A small self-supervised image encoder, trained from scratch.
Training: muon at rate 0.002, 6100 steps, batches of 512.
Rows from block 4 of a small self-supervised image encoder, named by matrix and row number. Rows with one number belong to one neuron. Each number is 128 + 32 x the weight over its row's rms, rounded and kept within 0 to 255. All counts start at 0. After the name is the row's rms in percent of the matrix's.
After each neuron's rows are labels from the 100 images, of 14848, where the neuron reaches its largest size: "top examples" is what is common among them. Only what is clearly more common there than usual is listed. The data: seven-segment displays showing three digits. In brackets: how many of the 100.
# gate: MLP gate (model.blocks.4.mlp.gate.weight, 576x192), inputs 0-95
# fc1: MLP up (model.blocks.4.mlp.fc1.weight, 576x192), inputs 0-95
# fc2: MLP down (model.blocks.4.mlp.fc2.weight, 192x576, transposed), outputs 0-95

gate.107 138 [105 130 120 141 161 145 208  76 152  98  98 132 110 125 120 117 132 212 175 127  96 108 105 115  95 139 139 130  87 118 163  77 124 202 113 155 142 145 154 155 170 141 178 107 142 105 165 129  76 156 139  99 175 141 101 141  67 100 128 160 182 124 145  91 127 153 119 112 148 114  85 120 142 125  99 137 125 157 149 141 178  78 183 177 191 100 102 104  61  90 105 138 134 110 104 109]
fc1.107 140 [ 84 143 120  96 175 145 178 170 161  85 120 131 149 159 185  87  96 220 140  47 109  93 102 101 140  93 146 131  92 126 144 120 145 159 148  99 115 135 118 123 168 145 123 183 129 140 180 113 142 149 196 134 153 129  89  69  56 110 102 125 154  86 123  72 113 133  90 135 133 140  67 125 144 121 159 120 157 156 125 147 122 108 146 160 214 126  62 105  57 121 148 140 107 109 143 138]
fc2.107 155 [174 168  89 171 130 118  88 138 130 170 188 175 113 166  83 134 113 109 144  86 112 114 156  97 151 183 100  82 199 143 183 118  47 133 125 120  58 128 148  93 153 122  90  77 169 144  92 163 157  97 137  98 143  92 169 144 220  99 145 172  72 161  49 186 144  50 132 140 138 133 154 119 139 105 125 109  90 113 134  94 112 124 152 149 150 131 124  76 179 191  97 158 209 111 144 170]
top examples: the digit 4 (66); glare (62); second digit: 4 (55); second digit: 1 (38)

gate.214 031 [171 119  92  70 178  62 161 156 163 116  96 141 111 122 141 102 166 142 142 129 151  91 162  69 120 106 118  91 120 152  90 109 117  58 117 118 159 171 154 182 176 157 137 137  99 128 131 104 146 167  90 116 145 122  91 158 124 141 166 117 152 199 105  99 168 110 182 129 144 132 127  89 135  68  58 168 101 180 102 164 147 159 148 124 125 118 161 101  89  97 127 104 141 112 154 139]
fc1.214 042 [163  94 141 105 140  92 153  86 124  84 108 141 105 119 166  86 168 156  67  72 151 103 147 116 165  96  74  82 135  87  81 173 109  98 117  85  74 159 145 125 151 153 146 145  47 145 105 126  93 180 134 206 122 103  81 194 129 123 122 172 130 170 138 116 144 120 159  99 115  94 134 104 176  79 104 181 116 156 144 152 134 149 126 145 134 130 126 156 109  63 100 126  76 102 135 193]
fc2.214 044 [118 101 154 146 144 106 138 202 115 139 120 113 115 123 134 130 127 166 157 200  94 139 127 136 106 120 187 140 106 147 204  87 112 155 159 191 149  70 120 120  53 128  99 108 196 111 144 103 109  96  30 110  57 107 146 104 128  97 149 161 129  84 119 115  94 124 125  94 136 110 140 122  67 144 120 117 107 180 187 102 102 154 115 120 127 153  84 129 134 133 100 106 165 146 156  95]
top examples: white glow (46); dark on pale (41)

gate.262 053 [101 125 141  75 159 125  63  56 100  94 148 127 134 152 154 162 185 122 195 147 161 139  78 135  70  96 134 127  96  79 169 141 147 144 139 151 143 135  66 166  93 175 124 118 130  91 130 112 157 135 128 135 160 149 100 142 110 141 130 112 174 164 141 128 165 115 150  70 155  86 120 173 129 165 168 121 129 184  39 137 154 131 152 119 121 137 100 168 156  90 127 142 119 153 108 162]
fc1.262 057 [ 92 112 134 141 192 101 132  94 105 148 130 121 175 161 180 117 153 107 126 100 173 127 135  97  82 121 123 128 121 124 160 122 115 115 181 119 144 155  81 145  78 154 114 166  87  79 158 101 111 126 148 135 139 144 139  55 147 168  70 114 134 157 105 101 163 114 119 142 134 147  80 163 103  57 180 162 137 154 140 186  77 168 123 161 150 124 106 132 132  81  84 143 105 129 109 174]
fc2.262 065 [124 113 101 162  71 131 152 152 120 136 113 120 130 110 165 162  71 148 146 160 118  91 161 111 153 151 110 121 122 162 118 148 103 189  89 139 101 136  55 121 157 133 111 104 185 140  86 149 109 130 148 139 177  77  96 176 111 159 136 159 135 149 188 102  88 161 144  97 126 155 144  85  68 153  93 142 110 144 171  89 121 126 126 107 159 117 144 112 102 140 133 127 104  90 160 135]
top examples: the digit 4 (74); first digit: 4 (55)

gate.27 062 [119 100 149  93 136 110  66 178 138 181 143 211 127 115 144  82 136 156 114  75  98 112 164 114 116 155 140 101 152 141 108 136 147 117 107 122 143 111  90 159  63 114 167 142 148 119 122 156 105 154 109  69 127 110 143  87  95 172 129 130 173 103 171 134 156 108  57 125 172 141 124 145 141 111 148 131 150  72 111 175 132 127 149 141  54 115 149 118 157 130 160 138 110 108 128 127]
fc1.27 065 [ 72  94 111 151 136 150  88   7  90 131 127 127 115 173 117 134 126 146 140 121  95 134 136 114 118 110 145 131 133 170 120 113  95 131 180  93 121 113 136 122 118 108 110 140  76 199 123  99 192 126 101 186 116 150 102 140 143  82 130 126 121  95 137 155 128 214 160 158 115 142 139 102 117 159 160 116 130 112 128 145 135  74  98 110 164 122 108  57 146 155  98 145 138 209 139 168]
fc2.27 072 [176 118 122 117  94 136 112 236 207 161 118 150 156 146 127 130  87 123 118 127 117 127 158 159 144 147  74 125 186 145 145  73  79  83 110 125 138 131 130 143 135 153 138 126 193  79  96 145 178 126 177  82 191 118 162 127 146  94 115 121 168 115  92 152 133 111  94  41 161 147 141 122 106 130 118 108 139 133 133 152 114 154 218 132 109 102 111 185 122 132 137 106 137  97 108 143]
top examples: white glow (38)

gate.135 100 [134 130 153  85 164 126 113 106 149 112  65 149  99  88 186 149 168  69 132 157 152 165 118 138 101 108 128  83 134 154 149 130  97 142 123 173 169 106 187  68 142 159 199 101 127 172 130  92 136 153 139 132 114 104 123 142  90 119 166  71 119  96 157 123 131 113 182 143 135 136 117 123 118 154 137 149 118 102 141  74 151 126 104 113 112 131 136 105 124 121 114 165 102 112  55 128]
fc1.135 097 [131 135 119 114 119  97 151 142 101 179 108  81 103 124  75  76 185 138 124 115 132 168  83 109 149 157 119 136 119  84 117 115 132 110 182 131  80 134  74 150  92  97  52 136 157 131 125 155 121  59 122 142 162 145 149  97 214 151 131 173 139 143 157 110 161 162 131 108 110 144 179 116 129 121 107 100 166 155 111  84 109 155 196 136 156  80 151 180  93 130 112  84 134 161 177 142]
fc2.135 099 [146 175 105 111 126  96 125 127 124 121 154 116 107  54 172 168 160 126 130 126  87 116 143 113 102  75 108 117 183 180 140  96 127 114 101 148  82 115 124 194 164 175 133 109 107 142 113 103 171 177 126 136 119 123 134 203  95 127 109 141 148 116  76  88 138 119 143 132 154 153  64 152 121 119 152 213 108 132 142 141 151 107 142 121 141  94 150  94 132  98  98 136 131 108 148 102]
top examples: white glow (37)

gate.393 088 [119 105 144 125  96 193 120 169 125  96 172 191 181  59 138 140 128 143 144 114 104 209 101 176 139  56 113 105 102 117 161 122 136 129 106 107 102 141 114 156 176 147 149 160 137 101 153  77 141 105 139 124 156  93 142  58 143 149  66 105 101 130  80 128 157 177 184 199 131  94 107 152 117 112 109 101 157 164 103 181 126 172 147 151 161 108 150  99  61 112 128 155 125  94 156  97]
fc1.393 083 [117 179 148 119 113 153 170 121 100  91 132 157 196  37 115 127  98 147 110  71 124 141 161 155 122 133 150 159  72 130 160 134 157 192 142 121 144 100 107 113 150  69 170 171 113 129 121  74 163 101 118  70 121 144 122 104 165 129  71 105  83 115 127  95 130 215 187 134 194 107 102 152 113 155 115 100 170 146  85 155 133 123 127  98 135  71 174 146  93 144  86 141  89  85 125  88]
fc2.393 089 [102 114 117  91 155  89 111 129 131 151 183 104  88 177  73 166 150 136 158  86 146 180 173  82 113 173 114 145 116 152  73 150  80 168 156 137 122 120 186 186 188 178 132  47 154  91 154 130  63 119 166 138 160 134 133 174 124 150 149 204 137 203 132 107 144 158  88 132 188  94 132 100  95 149 159 102 122  99 170 145 104  74  96 130 138  78 134  88 110 120 140 109 122 146 125 147]
top examples: the digit 4 (66); second digit: 4 (51); red glow (39)

gate.137 071 [122 143  94 133 170 136 110  99 133 143 150 129 162 164 148 153 118 121 130 112 113 139 154  83 158 153 123 157 187 174 163  64 134 173 130 108 122  72 135 128 183 128 136 117  78 125 118 133 173 111 134 101 160  58 117 176 117 120 109 120 143  91 144 132 167 134 141 126  84 127 128 131  85 142 140  78 114 137 118 146 144 189 167 181 135 113  98 120 167 178  62  60 111  77 134  89]
fc1.137 078 [ 74 133 135 130  92 200 139 105 118  48 122 117 147 146 114 161 129 170 100  96 191 115 111 189  89  71 137 113  74 132 113 103 118 174 109 113 126 144 115 131  91 120 133 105 106 116 111 188 142 124  87 145 136  71 178 116 147 118  70 126  90 108  88 170  95 170 140 159 143 134 119  83 116  67 112 165 126 153 129  95 152 137  93 196 114 139 116 196  78 105 140  94 107 141 192 125]
fc2.137 076 [142 121 146 156 155 144 136 117 146 136 113 168 188 158 170  88  55 127 171 141 150 137 158 122 152 138  55 170 108  91 111 125 108 108 200 114  90 177  99 123 207 138 157 111 148 135  69 129 101 116 160  99 122 119  63 139 148 167  84  96  99 115 137 114 169 145 156  92 108  91 106 140 164 124 107 136  59 161 143 135  77 142  82 137 122  94 147  27 149 155 121 124 115  78 121 145]
top examples: the digit 4 (58); third digit: 4 (32)

gate.156 066 [155 104 138  42 151 108  92 160 121 150 106 138 140 123 120 113 186 138 120  96  61 160  55 111 113  42  77  71 137 114 113 126 174 144 100 137 153 114 136 128  99 114 149  96  80 127 126 177 147 144 100  89 108 136 152 149 101 131 125 158 119  96 120  91 115 103 113  93  89 138 125 133 148 129 133 100  85  81 131 131 127 160 139 169 136 145 111  97 154 141 118  64 153 105  96 157]
fc1.156 068 [154 135 104 125 126  83 140 165 106 147 113 142 123 200 160 155 134 132  43  92 108 116 165  96 104  99 105 107 170 120 164  81 134 111 160 107 121 154  92 185 158 158 155  99 138 198 121 123 193 139 117  86 136 138  75  88 105 125 156 127  84 185 155 113 182  99 150 180  90 136 154 104 123 116 155  59 181 141 131  79 112 119 134  66 144 125 196 127 130 147 154  89 137 147 162 166]
fc2.156 072 [135 152 182 139 141 120  72 131 111  81 129 116 136  82 144  89 125 133 175 129 150  97 130 154 161 153 125 150 170 132 127 129 123 100  71 191  94 125 114 113 143 169  85 173 144 113 129 128 158 136 177 137 163 106 165 151  98 141  39 118 134  82 128 160  84 193 165  95 158  99 127 145 156  89  95 141 145 161 137 179 184 118 153  81 124 117  68  76 124 171  84 154 147 107  99 137]
top examples: white glow (44)

gate.180 031 [124 102 158 159 132 101  94 147 124 162  45 129 120 139 114 162 133  77 162 123 148 151  74 152 144  83 188 125 112  74 145 160 191 142 140 111 177 150 157 129 117 111 131 142 118 140 135 144 175 153 122 221 115 104 140 113  99 134 139 125 109 129 135 157 111  94 126 135 110 115 162 145 147 108 118 139 142 109 121 104 145 116 131  92  91  94 120 146 192  94 172 161 143 118 111 129]
fc1.180 035 [155 180 115  92 108 137 132  84  95 135 149  55 108  78  95 191 104 132 126 230 105 145  82 156 139  89 135 118 146 148  79 129 125 188 146 119  35 122 112 156 147 144 153  81  79 166 107  86 131 100 141 143 113 120 124 171 119 144 127 107 172 109 113  80 137 157 161 122 126 135 104 134  77 166 124 123 125 141 115 156 153 128 114 117 105 133 158 153 168 110 145 117 147  90 161  65]
fc2.180 039 [ 66 133 122 142 168 154  64 117 197 185 118 170 144  74  89 128 148 135  79  89 118 167 120  98 146  73  66 139 166 107 175  87  62 129 175  88 148 107 184 161 113  87  89  93 149  89 108 142 119 136 127  70 105 139 148 107 211 125 139 126  87 156 126 146 165  78 140 178 127  73  98 128 118 121 119  85 156 135  88 106 111  86 148 147 141 152 128 125 187 164 135 111 144 177 165 152]
top examples: white glow (56)

gate.430 010 [121 139 109 138 153 101 143 131 108 103  64 123 153 128  85  83 155 167 130 141 145 112 129  84 146 113 138 129 139 138 135 127  63  87 140 156  26 146 118 106 139  93 112  97 121 149  72 133 112  88 154 206 151 180  63 149 167 117 177 141 143 139  91 164 118  87 155 164 100  97  69 164 155 120 100  96 125 155 105 150 164 103 210 122 101 155  83 180 112  61 115 111  94 108 132 138]
fc1.430 016 [120 116 112 150 128 128 158  98 116 127  87 175 151  92 139  77 156 141 103 125 145 107 128 132 146 151 132 124 114 144 154 110  82  88 108 154  77 136 115  77 132 104  92  78  74 107  88 157 103 100 166 189 171 136  94 146 149  96 170 111 160 126 117 149 140  83 188 159 125 106  42 212 118 112 144 147 107 148 108 140 141 119 242 119 135 193 111 184 128  75  68  92 118 125 149 150]
fc2.430 022 [148  83 142  87 103 131 104 154 101 190 177  82 103 138  77 126 150 158 107 120 123 198 126 129  74  87 107 130 126 121 114 122 172 174 165 118 145 107 118 149  93 150 131 170 189 123 154 143 136 138 101 107 111  54 130 103  76 142  88 149 136 130 155 102  82 189  85  95 172 152 174  47  96 131  83 149  99 146 175 113 145 141  69 152 133  68 125 103 148 130 139 136 125 146  72 113]
top examples: white glow (36)